config.toml
arch = "crnn"
model = "sound classifier"
dataset = "synthesised sound scenes: up to three everyday sounds over a background"
train_examples = 26041
time_shift_ms = 100
n_mels = 40
hop_length = 160
input = "log_mel"
spec_augment = false
win_length = 400
targets = ["background", "first sound", "number of sounds"]
num_classes = [15, 38, 3]
norm = "batchnorm"
hidden_act = "relu"
depths = [1, 1, 2, 1]
kernel_size = 3
stem = "single"
widths = [96, 112, 144, 176]
rnn_width = 128
rnn = "gru"
bidirectional = false
rnn_residual = true
rnn_layers = 6
loss = "cross_entropy"
optimizer = "adamw"
learning_rate = 0.0015
beta1 = 0.85
beta2 = 0.98
eps = 1e-10
max_grad_norm = 1.0
max_steps = 5600
batch_size = 64
epochs = 13.8
lr_schedule = "wsd_sqrt"
decay_fraction = 0.2
final_lr_fraction = 0.05
warmup_steps = 280
weight_decay = 0.1
Rows from block 3 of a small sound classifier, named by matrix and row number. Each number is 128 + 32 x the weight over its row's rms, rounded and kept within 0 to 255. All counts start at 0. Numbers have three digits each. After the name is the row's rms in percent of the matrix's.
After each channel's rows are labels from the 100 clips, of 14976, where the channel reaches its highest value: "lies over" is the class under the peak; "strongest on" is what is common among them. Only what is clearly more common there than usual is listed. The data: synthesised sound scenes: up to three everyday sounds over a background.
# conv: width-3 conv (model.blocks.3.conv.weight, 144x144x3, each kernel summed), inputs 0-143

conv.121 084:113117120082117096100073069093121070147123152049087137103137173112150184160083104103096136105113134102106126143093180047103122092121146104171176147124140162092117130086133134101175121073129146154134104103157098105108098100117083134085073112130160053096111188131146139130107107109082120152108124140164130177135077109090054098184136116138130124089075112104128169129155092060172108094083125137089141093098157155127101076160130092120090
lies over: beeping; doorbell
strongest on: background: none; beeping; bird chirping; doorbell

conv.137 106:135093105105100121109146166131134132104062125138106132145102091136145101069145108131094109144168135178155160128120089093086112138094085124098183138120145123170129094178115122122110159067100137111138154087103075076093137141096163045138087104130142115070150123105084137135138106056167113112136080112130165100122129130114139088124176121165087100171126154135137079093163105216110191081104126078121101106085119127126085201160105208119192
lies over: laser zap; howling
strongest on: background: none; laser zap; howling; first sound: laser zap

conv.115 087:138070133096136084157111160098134119129119129196105086134144119124121054091123103103119101114147170147110069115092140106101110138179116134151079163074091046178171126063124060067122164092185149127071103086141119193138106109078144133191114105147144124124089179072152119123127155153121108026127121121075099115162155110113101104113119157120142170146106166136114131089106113144115095153171106125141121115165147149169099149094084154112170
lies over: barking
strongest on: background: none; barking; melody

conv.96 064:084134135102149102128083081105152154141125088137162104113149166140139141069133162141173147126123143142096133079082050171146124104172122115058067119044105131112161184141152143205152144051156104149124108153143121110108122166143131138161140085103110151092107124150114123086153122136138157147134182119165202077121106137172108090142100158143107160081094191144120134159142138150197124183162112101107139119134155083109104090167223126116147
lies over: water drop; knocking
strongest on: background: none; water drop; first sound: water drop; knocking

conv.7 094:153106056145076092136150119124183045106147180096150121118145156138123110150150090066118125166141052107115122126139158193149147084125140117163138067120124148056129116116097142151111190102092105144117113099100028142094172077124134118076100093081160128122217136114158141120177114159147135149177129131128079146164139152148098147122100043128164144146133127167130084114131188155101152119174117131176163138125151129091139123105110119129150
lies over: beeping
strongest on: background: none; beeping; first sound: beeping

conv.56 118:127184173172134209139134113130140130120127113110162084141145123161133123190128154122129151149169145189089102105117119175156120164166061126146109122069125111136106098124164110142098159118114110111080129086085122139145165083103158152175124220176088133138102138114133148074179167189137123150133120136049126128134183200138165101123145111165074131105144156096116121134143141104153116067187149120156085121191080152115183122158056133138147
lies over: sawing
strongest on: background: none; sawing; first sound: sawing

conv.105 128:145136159134120131118132129127135131120113112132116094107155120143139129132164119097130179161136122151118152006119138062114138084134109162109122124127144134031146138149130153144000130111196071156147125100137096127152121145205129154140131127147131166143094185142123061068138121139143142115112198115090098044136135149139122113151105104133151129121131106168097153133072122146143123169092162113146163160139117134135146120124057136078128
lies over: siren
strongest on: background: none; siren

conv.21 062:107090159156097115139137101108161110087148108102128097109114082082140115034112170125139128143133111142092141136180141109107154202146114106139099149167094104160055183057153130132112128126161128106088124077160145166140138131165121176075102099133153087100225111116118174108159153163146110149156125079067134133135127111096161146160083091124142121097103095188112191089126124133128156069141156111080115181130175058115169128089102134086137
lies over: laser zap; siren
strongest on: background: none; laser zap; first sound: laser zap; siren

conv.11 108:066168109151197169112170171150087120116151148154143109152053087113146137146120151104167154159154139168126140092162161142139102115110125190108108048159079097073017124125152132163110147160177136118139142138105073171187167095160126110100149150098130136119146147182095116118154115133138096154138107132103138102114118129173114164112088072155147087123091138177091138135128149169094132132157151096162142166158094057100145137103108109040117
lies over: door slam
strongest on: background: none; door slam; first sound: door slam

conv.57 068:107090122129101102126106094118155086092148182162119072184143119145161157048061154110149122138058157145094183124133114142128151156148100139055065151122104196162101112120191136153111171120146126094120138122102139153153065141086095099115130070135147077134180073168126166093169125145146150179165144139119109079103129147116133122118117106157162138104105171180103152106141079106183124095218114128125129116090175107107164104161100118085115
lies over: barking
strongest on: background: none; whistle; barking

conv.62 081:147097128089115143139149084171119102171138075171144145123054112090133061140166155113153158111063165126116131096169090137142107119144147127137168132096142154099106156117149093155118158131117091139194124165150103150129137136144167144119147098132111155146139119139136126080180138130173124220146157103100092100124112214122098132141142083170142126130127122152170117126093104138128107129234127056139150095137108097037101151159164124177031
lies over: doorbell; beeping
strongest on: background: none; doorbell; beeping; first sound: doorbell

conv.65 098:121132124143106097131126174125195116092111160152106101114129144138088123150136099147140176177088093156118141065125152163111124044109139178150190140120133130069164092142091124163043142143117080149124099111133102128144100095127118189141106093149158110102180154114130051098147133142120118069098140132035121076119108168107139098121158068108167106094138114135117115136088105160133077179043179167119154142109167166099160124152074102123127
lies over: mooing
strongest on: background: none; mooing

conv.103 065:117098120125186106130138057169098079111106181177069117135095125121142149187117085055110142133180121122157141184105152165129158089092199157132155136215173147084132123108136173134133133102095162145143090166149122167145140148167068168128115128139145138096195159180150178191107137137111108143103171144141117141156138152191080181116138124191171120133091121149079123097123073153174148133122136112150186161127138127160129124159130162166139
lies over: bird chirping; beeping
strongest on: bird chirping; background: none; first sound: bird chirping; beeping

conv.120 104:166164158149139137106117075113166087132099106144128142025098102126123092128118125170177102117110091058083145157169113095081131155126134139152084133125123095141059191098124123159141125121160142146118156101148155140086130093161176115136138086124104151146122122079123155142080145067131127178162135008071097153110122120065150143143136130154110074158140033155162154093107113106135088094154121145116135161096118105100102093098123099113073
lies over: barking; explosion
strongest on: background: none; barking; explosion; first sound: explosion

conv.107 081:080144107193097099122158128176045134105126144139135118154183111127151145150111106071109109100138137115115083106099185103143138145089152098148146110156091185095120146077119126155106153161174129102105059141153203119123162143160078173139101098175160150090077091130166176142088153122070177072154156107089106126123066093112102120138179092074168156113144129116100195131103126127162095092129089110123119161063131098174156133129128086092107
lies over: door slam
strongest on: door slam; background: none; first sound: door slam

conv.136 104:144131107156113109086202148133166132128150102117137047119192092119143130048180116112111116141192105149085124140174128153108143165115116134107102125107127092128173128149114129183114157139168184129138135114129129118111156151152091099124122082131134103042110076090143122123129091117122095068176118086096169142123137133157138116160196126105106110172122173176107178100154195192110172101131153125098120148119028076142164154153109177114170
lies over: church bell
strongest on: church bell; water drop

conv.92 127:104128137112115115004082150107084135178104179162143097168133104118131159127063107107138108103095091132125167094116148162135172126123029125112120123102138168175103095113139156099125080143126134112120102129108099163140121107095081104117142140145144090108095105149125161131107142170118117155157096138161126128139127051094122136079132171111135068051074143158185073121200135074181124102133113106148090099135177117162155052128146102122121
lies over: doorbell
strongest on: fire crackling; doorbell

conv.23 115:116116166174159118115077088108108127086139191081113138130156179157153137099114172134150194121044128119111133139169119066143138146159120103136155195126187156134121143143140173167148092108139131163140152164031153165138123161142154150122141113105116141130136102099075156148158130154167116171159197152106072122086083168143129106113128118145100160109124069169132130133154112066154164063133127141084115132112116133133167121157137135012086
lies over: car horn
strongest on: car horn; first sound: car horn; background: none

conv.104 096:141126103171153149163126104129077102091095097113145156138098080163148096098089134084126090146149137144157103183108101078109152114082155010088145150185190145097146103122129147108135111104116158108148099111135123086080179148147151097130148132120104138073068094147155102173131100088108168134092105126144202163115130079100083155114125097118143147133066082085131083125179105139126119018122105084117121176084110144118105086127115136119144
lies over: glass breaking
strongest on: glass breaking; spray hiss; first sound: glass breaking

conv.81 105:117130106110130170132083192135168142155103093135033152140098133065154046127152139115113139176124118165159127149083116118074177157153135154173119159142079137141132079150123113057173126098150161130134135090168106138107125110110136148097125151159142107126091204149167060153116076131162127118158101111168140203190143142153120133126120140149169150107148142166104000116141117132135104148144159125134129135134165153150135096112131174126194
lies over: beeping; water drop
strongest on: background: none; water drop; beeping; hammering

conv.88 112:126132158110122124143115073091085145091140142148113132061163125154108128140129158134103101110156120125098074087136145049088096106197116149103157120119099155128169126049126140187119118150172114175118117140107177083115188109147114132128148112167086115051134126142115126104098108081091126111160105000154120127190076085130111102155141172129134119098155140170121141138121135149123115141140056105195137132107124162166080109103160143142073
lies over: footsteps
strongest on: background: none; ball bouncing; footsteps; knocking

conv.90 046:118123131188136117127177107144120154148125142159171127143136093122117087099164102053116137155082107086113098086143130200122090069148141088097074185161160128148124148146118107124216134172149152152118129105147104121087133135136145132112109107101143161177138144163142183080067155125179167143143192123141104148142209071141133150131060163162138186153139066171133135092133124159140073128183150073082164124176145137123147092094150137133172
lies over: water drop; beeping
strongest on: background: none; water drop; beeping; first sound: beeping

conv.98 075:111108154158108132138135118052156168114103077156139155151148098136101067126129131162111095128145122164128104155085147061063105164158119186162137139112058119129125142091056168116139131139142134178089079091121172051163190126160114157151141072166098122069175130154134169101113147080126138135142111030114141124182088120129156122167138111142090079090124112220114129123085088138174133160122135139159100136148148107140111083125114115132156
lies over: siren
strongest on: background: none; siren; barking; first sound: siren

conv.133 123:086163054145152141072140099143140059162085135119159142075126124156153116115199133113170153144133124119092182168176191056103121112073135153143082105125152120106175146180079146217110152090149135118111180091137069126093129056120140103102105090137131120123126125121146134154121201137134143176166119105078113181159145113149071132161127082125100104114101095168185170145131132122147099087194173127110169104115135128111145129125130143133112
lies over: mooing
strongest on: mooing; background: none; first sound: mooing

conv.1 065:132087165060159095112153117106134082152104112096148136176117129113098131081105149135146092116146148159123084099120094223141154125087141155175176168099123121100165129105097145026133145115121157146189129138105145099137135136123129142156115111135113144101173138115161107110150127107135082104100106113083126083078140129135111128134137096104135109096084106141115192114112097160088124180126182103118166085171098133073111120091033108014182
lies over: laser zap
strongest on: laser zap; first sound: laser zap; clock ticking

conv.135 061:100075128124191126127085122177143139084133098119134146115100133136113134154123096057097140152131135122115130125115133238166130120107183115135144157148218135121151156139119185120160147141074166125113096123146091104156095176093118130166111080154176099130147174120097171094112151071105082047067153155154105133116191095138109135088169110190156131099140144140082134114097080119129159132189164081146095105121076160148102173098093113154129
lies over: water drop; beeping
strongest on: background: none; water drop; beeping; first sound: water drop

conv.54 099:131167201153135154082118119131140143162120106082125190118113202150140149149162059196217117130112059153177167168140109123128171169159128117130146172139132138143166121201107190135175108131100116165151206099135134110104069096126106079156105118108092118150157134147167127140104138091219140140146111118164145178129163126156147086163140176146087114141155076126123165094113092084131107182129148145090154097152119149122145132167126149124122
lies over: laser zap; melody
strongest on: background: none; laser zap; melody; first sound: laser zap

conv.111 116:098200117156153127121087169113160100180111087173178114121094166143148161136081097182198095130114170097147210144137172132126114119119129164078098135153153174102132113176139154109133161130127114115116129164111128253140128138114087069150160168145130135119082107101142085139132143148084128132116129114123167160083157056077094165127160141080106135137080143120133151105162136100113086155130144213123116152177156120101154125082160087142155
lies over: thunder
strongest on: background: none; thunder; first sound: thunder

conv.132 128:091150142149166132106123058124069104155054142134156151146145138148160143118110161128129129120075156103082093162089134061136098164137087105101055161111105150160112121096153103131179137034146138155119079101151127141143114133110113118154132126118102118122062180114098115117143119139060141129099112115187144173075086148060117123117113158146078143074090068123120135151149049065145128028169117133136138134128133132138156111147109105158172
lies over: car horn
strongest on: car horn; sawing

conv.123 105:095126138142160132046130183109127207131098185146136125156170116164144130102076173167120140133078107117098157121104125177138158149135016120147103168119132079177130121129147142126155166149130143156118114084106195133125153140082120106185161098164153122108149126107161150097163108119083115091097093159154130132078123141078175092102172157160125055111102081139147161149133098166113157072136176146191160134123112121158132066130121086115185
lies over: water drop
strongest on: water drop; background: none; first sound: water drop

conv.124 135:145133139136159150113119170115090038179086080131073099187030132116140069142106165079119109109159138151135146153092119046122108170165128156115070095101124169126112101136141143075110078000098109130116149137125111111142128154114147125143126166113106106135058138120119050113150064135146109109146081134115109134131154116091150125129096100159096128122156106145128103152126097150141110162107150084165081103169169115080136134132142141107157
lies over: drum roll
strongest on: background: none; drum roll

conv.4 108:102166146105066114185084126117092151141183112179146135138090142135077166189077097145147156122132135135160166122137125095169105081127132163104154107130176132039117131159096190119028115121069023168104158151104144143127103164112070184158166150133136112117113148137117112091187090137090112122131153154115114099066181177113122130114152116154153134107143172106113139095122144170151125168053154153124138097121156128102121124138145129089116
lies over: whoosh
strongest on: background: none; whoosh; whistle

conv.63 103:161128102117036102164125105157101122136133079131149150146059144124092111179144114137125147141134149106105102059114138058132106056092128144158117090130130124079112125136079077134022122080057064126117112152144098129109168107127173166072123122076163128150079121120095093067129143114097111133089146148083142038114123163116107122129165079116148139147169134075147114127117137150138127077147136137104087115107148133122088122159174124184093
lies over: whoosh; frog croaking
strongest on: whoosh; frog croaking; first sound: whoosh

conv.59 123:090149142153135171104096089120088114177067160111124106125175134167130113118110149108114152149135163146053154135051100048129114169138105110141085159103141149141126158129154094087165140051155149115125058104149139173120146148103111134146129151167129118148054140134091136120128143154065139145103157147167117125080127133125125087155128074115105142084093042091160128151128080050172142007148078138104098128120133143125126130142116101130117
lies over: car horn
strongest on: car horn; first sound: car horn

conv.76 110:078144130145103115105060096121117108138045159189126125050125139130125151115082112141112117169155100156112127158127140111114061138124113194121092135142072127118151130104168088165138141112119150169141105144127147143137165107101070171156087183152096087129086158060029134133101161174092086058122112081145131161103081150090119128110157130102096149114116070127188135102106048134125147125093093170109134152105180144137166098156152117124135
lies over: door slam; explosion
strongest on: door slam; explosion; first sound: door slam

conv.9 064:140154155112157122097120117099144135153104153130123168159164148171167184169126069156167115145098142171147138201062164124144177140136145139176108138101122136123130124157106188089147147110182147148158133123152133130153102122094115160112112143163154109142052192171155169157140136095168133161175130150121157193127131130111055149170112119102163097119059177130121154185172093114201088134136120126021167140097101106089108095142105087101134
lies over: doorbell; meowing
strongest on: background: none; doorbell; meowing; first sound: doorbell

conv.24 103:140125153085083085108174097130100121146133076074142138163142153106128121103148056157169141141105073044094122055179151156093145089084125140137102126138125154090155162091088133114092147140153106158105126091143154111156062104184105172136103061113145166138092094143146124115082153118100128160149181101171161095109079030171112130150159133082137171146125147158110149102092189130129072132159118167117128118132100126124101116054136085134130
lies over: church bell
strongest on: church bell; background: none; first sound: church bell

conv.12 110:059152092120145147123148110117138118121114125104119128099168125141153130120138152115137122157164141161142158142138111098127132134082141075128095137131097113124175058151131139142124116107103136071122164125129128098072152096059115111122115132177112099068031044063150079156125104098123165085113050109088118158148181131100094131164122137108131144103108095107047153090174150075075098020093121151147100099106101185123132137140123161112099
lies over: mooing
strongest on: footsteps; clipping; text has "clipped"; mooing

conv.72 114:081212145172172179090149068124112113133107131107139173114103149164134145189144163147200147140152119113078131119160150126145078149125133178140136062105131169106082118105148144255146157130121152125134191132116112102137168082111146139113119163108103128173125136120119138140150150129103151172128078108109116160089129170157093125158138123198104094091100057115118171160151118154126126090179112141135162104136112072112163126138127105118120
lies over: explosion; door slam
strongest on: background: none; explosion; first sound: explosion; door slam

conv.85 069:122104089088091144106142164149132118178137075161105104156165113141105077054160113135102117136133155130096121103075128137093145108092000147110150136097087147163124112137098086102119172129140099110139112079137118187135120133051146071121096104136150129122192136165132154091123117098130154110141142087146127064112108078099129124190084170098117061072135127148093153126144112082148084170126121081103118121138144110124166129141108170093124
lies over: siren; laser zap
strongest on: background: none; siren; laser zap

conv.2 102:092183156121140150164106155114050083107126157149145150075057135094096131169126108115158127149149087109154069152159157135128086152153161216157124106124133102064099127076128136173109170118144108177082189128115160133124097089132158174168132179164116078147177194136140095131128157116154063160149084088119130147102134131168137148128149100150150114107137082136162112117083124174056052152179144110165154088148105127127125130092126133131085
lies over: footsteps
strongest on: background: none; footsteps

conv.127 100:031147122102184107114124108160108069087112166138123128119135102145136158101162117083176140190190143155098131127147136141085117147133207176118101152124176175080172134108109158181123120078154108112086145158127127119163128118131050184134105125190116113097199132172108157097123174137155128167164112125118119133116185125192115140107185044114110155138121120158100134148128154141163150112138154125134100084136156133066146188137141155157077
lies over: bird chirping; whistle
strongest on: background: none; bird chirping; whistle; first sound: bird chirping

conv.3 060:136091123041146129104187125084102106144111158127173142120135099083177132104136105112124111106131131155070134126141106144084114128188073118148166088098143103085104164127133115109173125115151120106181109162126112132153173131175110127090112137113107117133055166172096110081119078134137070179172122132112109167057074145164144112043138070095133117121158142099069116157111115205111167084173143136129106151143102099104091142100213101148100
lies over: laser zap
strongest on: laser zap; first sound: laser zap

conv.55 091:126141152132161165151083104129174173119130113154111126079119110085109095177092145128121086135220166102081142184052081135113146197155179145179127170132108049141116154113119164096159118118116168135079088126138169167158170128118111183134163158181124067072226133137111168121106146117088102129167108089095153164099169149135125152152139131121076156111082151119152103130090130121141157067117089141143095151128127105146125142101137098128173
lies over: siren; hammering
strongest on: background: none; siren; hammering

conv.73 095:112182104116133126087185162116098068112114135116109147150131137124135130150196078162167119104105065175173158153159163098134115102124089134130082163155148114116178084154144144143103113089131119130074225107082113084102098135101154081141092131141092127143087142088136059179118142129180124136117102115115075190116174122151131106124160123153086111115130083144125161108086151064118109102108184145160165102069112182113151172083104195160154
lies over: mooing; drum roll
strongest on: background: none; mooing; drum roll; first sound: mooing

conv.41 079:118163167168123131163183077156134097152066102114163178128092141096132129121104144181110136106107116057123194143069116118118123093127125113080180120191163137108111077137138166159087118098114079151183093139129143142117069129158098152157100124151075176144080127094224117135105148143052118123142155090149152148176128171125103084146140140128172156103125142113113103100107087146134085130127135115107146199122096104139181053180154114096154
lies over: knocking
strongest on: background: none; knocking; ball bouncing; first sound: knocking

conv.131 119:147178166179114125080138130137116118152104090116176084138106163141143181114128117123171125121131138169086102116120128141121108105136073123139124131106141067073100137111120105161112181109106091103118118094136116137125164126108128127145126149162104098145122182112105137072150170156088125111099099140122110169122152188075136111101164065110099091080143083067104151139163134107142163000187150147134132143142126152075175164168079185197101
lies over: whoosh
strongest on: whoosh; background: none; first sound: whoosh

conv.102 127:156099129094097137090116149139113104162120121137146114114136128134128110107150140078121139105140131133123131010119141051106143119110113144125143131131159167023092170174105141094044131110147118123160124118152089129119157163198169086109167123117140178115131135122131118060123099111137160136125172102097154000115116140122147096155131013127148104137131124121119149137119110160145185145081152110126133151127101110101132147156091168096136
lies over: siren
strongest on: background: none; siren; meowing

conv.8 085:176107111081154092068162129103182065090117167079116110195129126124142136142167066118137152125175083148127138110162110202103130066083091127154078126102154101129187105134119125177125125098069143131081154147096070073118141128090163121118048090104130147151116096111122138105177117151139071131099134181147092121131174110117161114131162125078116141193170098145187073145105188115124177132142161138144117113065138135113124095130148130161124
lies over: water drop; beeping
strongest on: background: none; water drop; church bell

conv.45 091:117136120158116142124062160058189152123144155110125085136058113074099169160079095135118169152144111140104123097082075168173115047112091117148120117104146103154096124116151145157092092153083091152073166089146146075141109125152071166153129143082128127113163163131085141106137126119095098096138145172164082094175207179161107096157108151192133133055112107091132133081117142131094133122063118148141149133116152152187131093109139128139177
lies over: water drop
strongest on: water drop; background: none; first sound: water drop

conv.58 107:117164107154069123131165110174096104107095074123187134113107124088158154144057082132175130149120088134116105122135133104122085097043159135122084173157139102071147141082151128170107182107115063114115133140094153125140156132132118130128111132101158144097113124056129158092091165112075120109105102083146140158068108131138110147074184098116132163145113087082102164077093126106078121078197143145088155154130062164060149145131146141194122
lies over: explosion
strongest on: explosion; first sound: explosion; engine

conv.100 078:139115101124056107132133130162229135175129109130131131190093119130128162102115079163142116110083139105113116103095150226149099101092108135158131123121138169130122132148139088186128156156056117124107156113141111110132101161124130122120087106073206156095166140086115124107094057165161144104160186168149164094092129160109073138124127142156100163165119101110125170105148092164157154091101120167099091097053131082119160118183152126107192
lies over: water drop; beeping
strongest on: background: none; water drop; beeping; first sound: water drop

conv.25 115:130097150088132040119121129118142164140154167147182152125118170137087160123128123162179119083081130049085165092139111185148183113118141102127156095119146114132095114168058167084156113146121102158151118126119150145122127122118119132117170000105132120148132117187117143109145152078117122185121121165142066112093155052113127116146149142065146097124117126107161115152132156113132112123111122158154124089081130141122082054127129072130093
lies over: beeping
strongest on: background: none; beeping; first sound: beeping

conv.83 080:114098177096174117162135107109145139099156120079155165120131179094125153119163098158152136137180131131086141167137115162143089141160161103130180144092193127097116168162112161197103100102134116142155176111129114050128161200164118151111133103161147138129158163155115160082164105117170140123106127137165172141065151155149125056152115097117141151108153099134087123153085105130075211205178156102166178076164074132087113178119114107148121
lies over: siren; hammering
strongest on: background: none; siren; hammering

conv.6 104:112137117132111118074131130109087136082149130152144082151163120179128167122051111110140117106112135133106112063115132167178109112110028109101107125145073135156088090075150113164113158200125128096096122175070147140190170144085100141132133154130127127129068140080095136121113121161062118074107120120143095096130077160093142168125110143140125158110128114111069188118171138109134132062149064107132128161128053120177168134137094066084126
lies over: explosion
strongest on: explosion; first sound: explosion; background: none

conv.87 118:098189150169142155082123111127122120155109175132076143128094120123185127104104182154122152158158119198134150150105116138129077182182068152091106110111083157150061126097179125195160121102120154130178162106133114145118186090116149049143154191105090138109089107068077120142125122191126123128133127099150129161150134161066122148117124147157151088059139092140159103166143094101126179132162090143156104159149174142175180088129154152156148
lies over: door slam; explosion
strongest on: background: none; door slam; explosion; first sound: door slam

conv.110 097:110119087142112099142083129154107054175057097137116106133130108116114129098092141055026128141092099172150121116097125064116085090125087150106093154128133112115159120117134138036127094055107128120132068090133045162122101143114107098095111156106122137105103172086146073128117096155170157053122160132171130138168096131097114129087084086101127131086121133142144097105120086078125086133120111113113139135127167149100143066136081147114174
lies over: laser zap
strongest on: laser zap; first sound: laser zap

conv.42 088:128155137083139178120158143108130110149112122129092147141038162064113160160114062159211113103157063125144165145131126171118112127061187206121175119138148117100080105147150183159131146147090147122149170137170139118158101134131070133117071172169128102109176121133138135178084149120139093135173139099161175180103137091133071117146193139142088139136082134116157084101120112153124155138119110150143135088122140084114137196120176108162180
lies over: mooing; thunder
strongest on: mooing; thunder; crickets

conv.86 118:141133198121133180086107111127107138093090148090120148157106133101158099160081119154142133129156095134075104115079103144126143157174082163148072096083124132173110123103159156159159151088165150171100083029170146049144130102139101173183092122164113069145134148164091159087139143104059122122130099112152122136129138121170151077121162176192149110099108061161168088106144089171149126103160146094167132106126133106172121087140105130145182
lies over: barking
strongest on: background: none; barking; first sound: barking

conv.13 053:132133122123146145067139167108121065145070152082127120150147167105102132117117068095162136112148093098131083217130137065084156216184123087164102158109122099119106113183084117023178117070145131116121129077144112127091132151155144120101108174161128097131056181119168082126129102092150110181127109158131113190114182111123118136155103098094150150144085119169084085089141116111142092120146123101121109165121103102103103123095129118127094
lies over: glass breaking
strongest on: background: none; glass breaking; first sound: glass breaking

conv.89 097:139089066110089142162140096132184097081098107141166148109090066097143161090128074114097111106164113131140133093134107143114103066077138110096095078154155109034140132145216114163052095140103054072129096130150101119109166121131112094109126180126145120133150140134132098097106097117122135129116138130109144049086092144113091125133075055100129175113124072046151132124126118124130175146136106137111133160095119085053110115121124148127135
lies over: explosion
strongest on: explosion; background: none; first sound: explosion; whoosh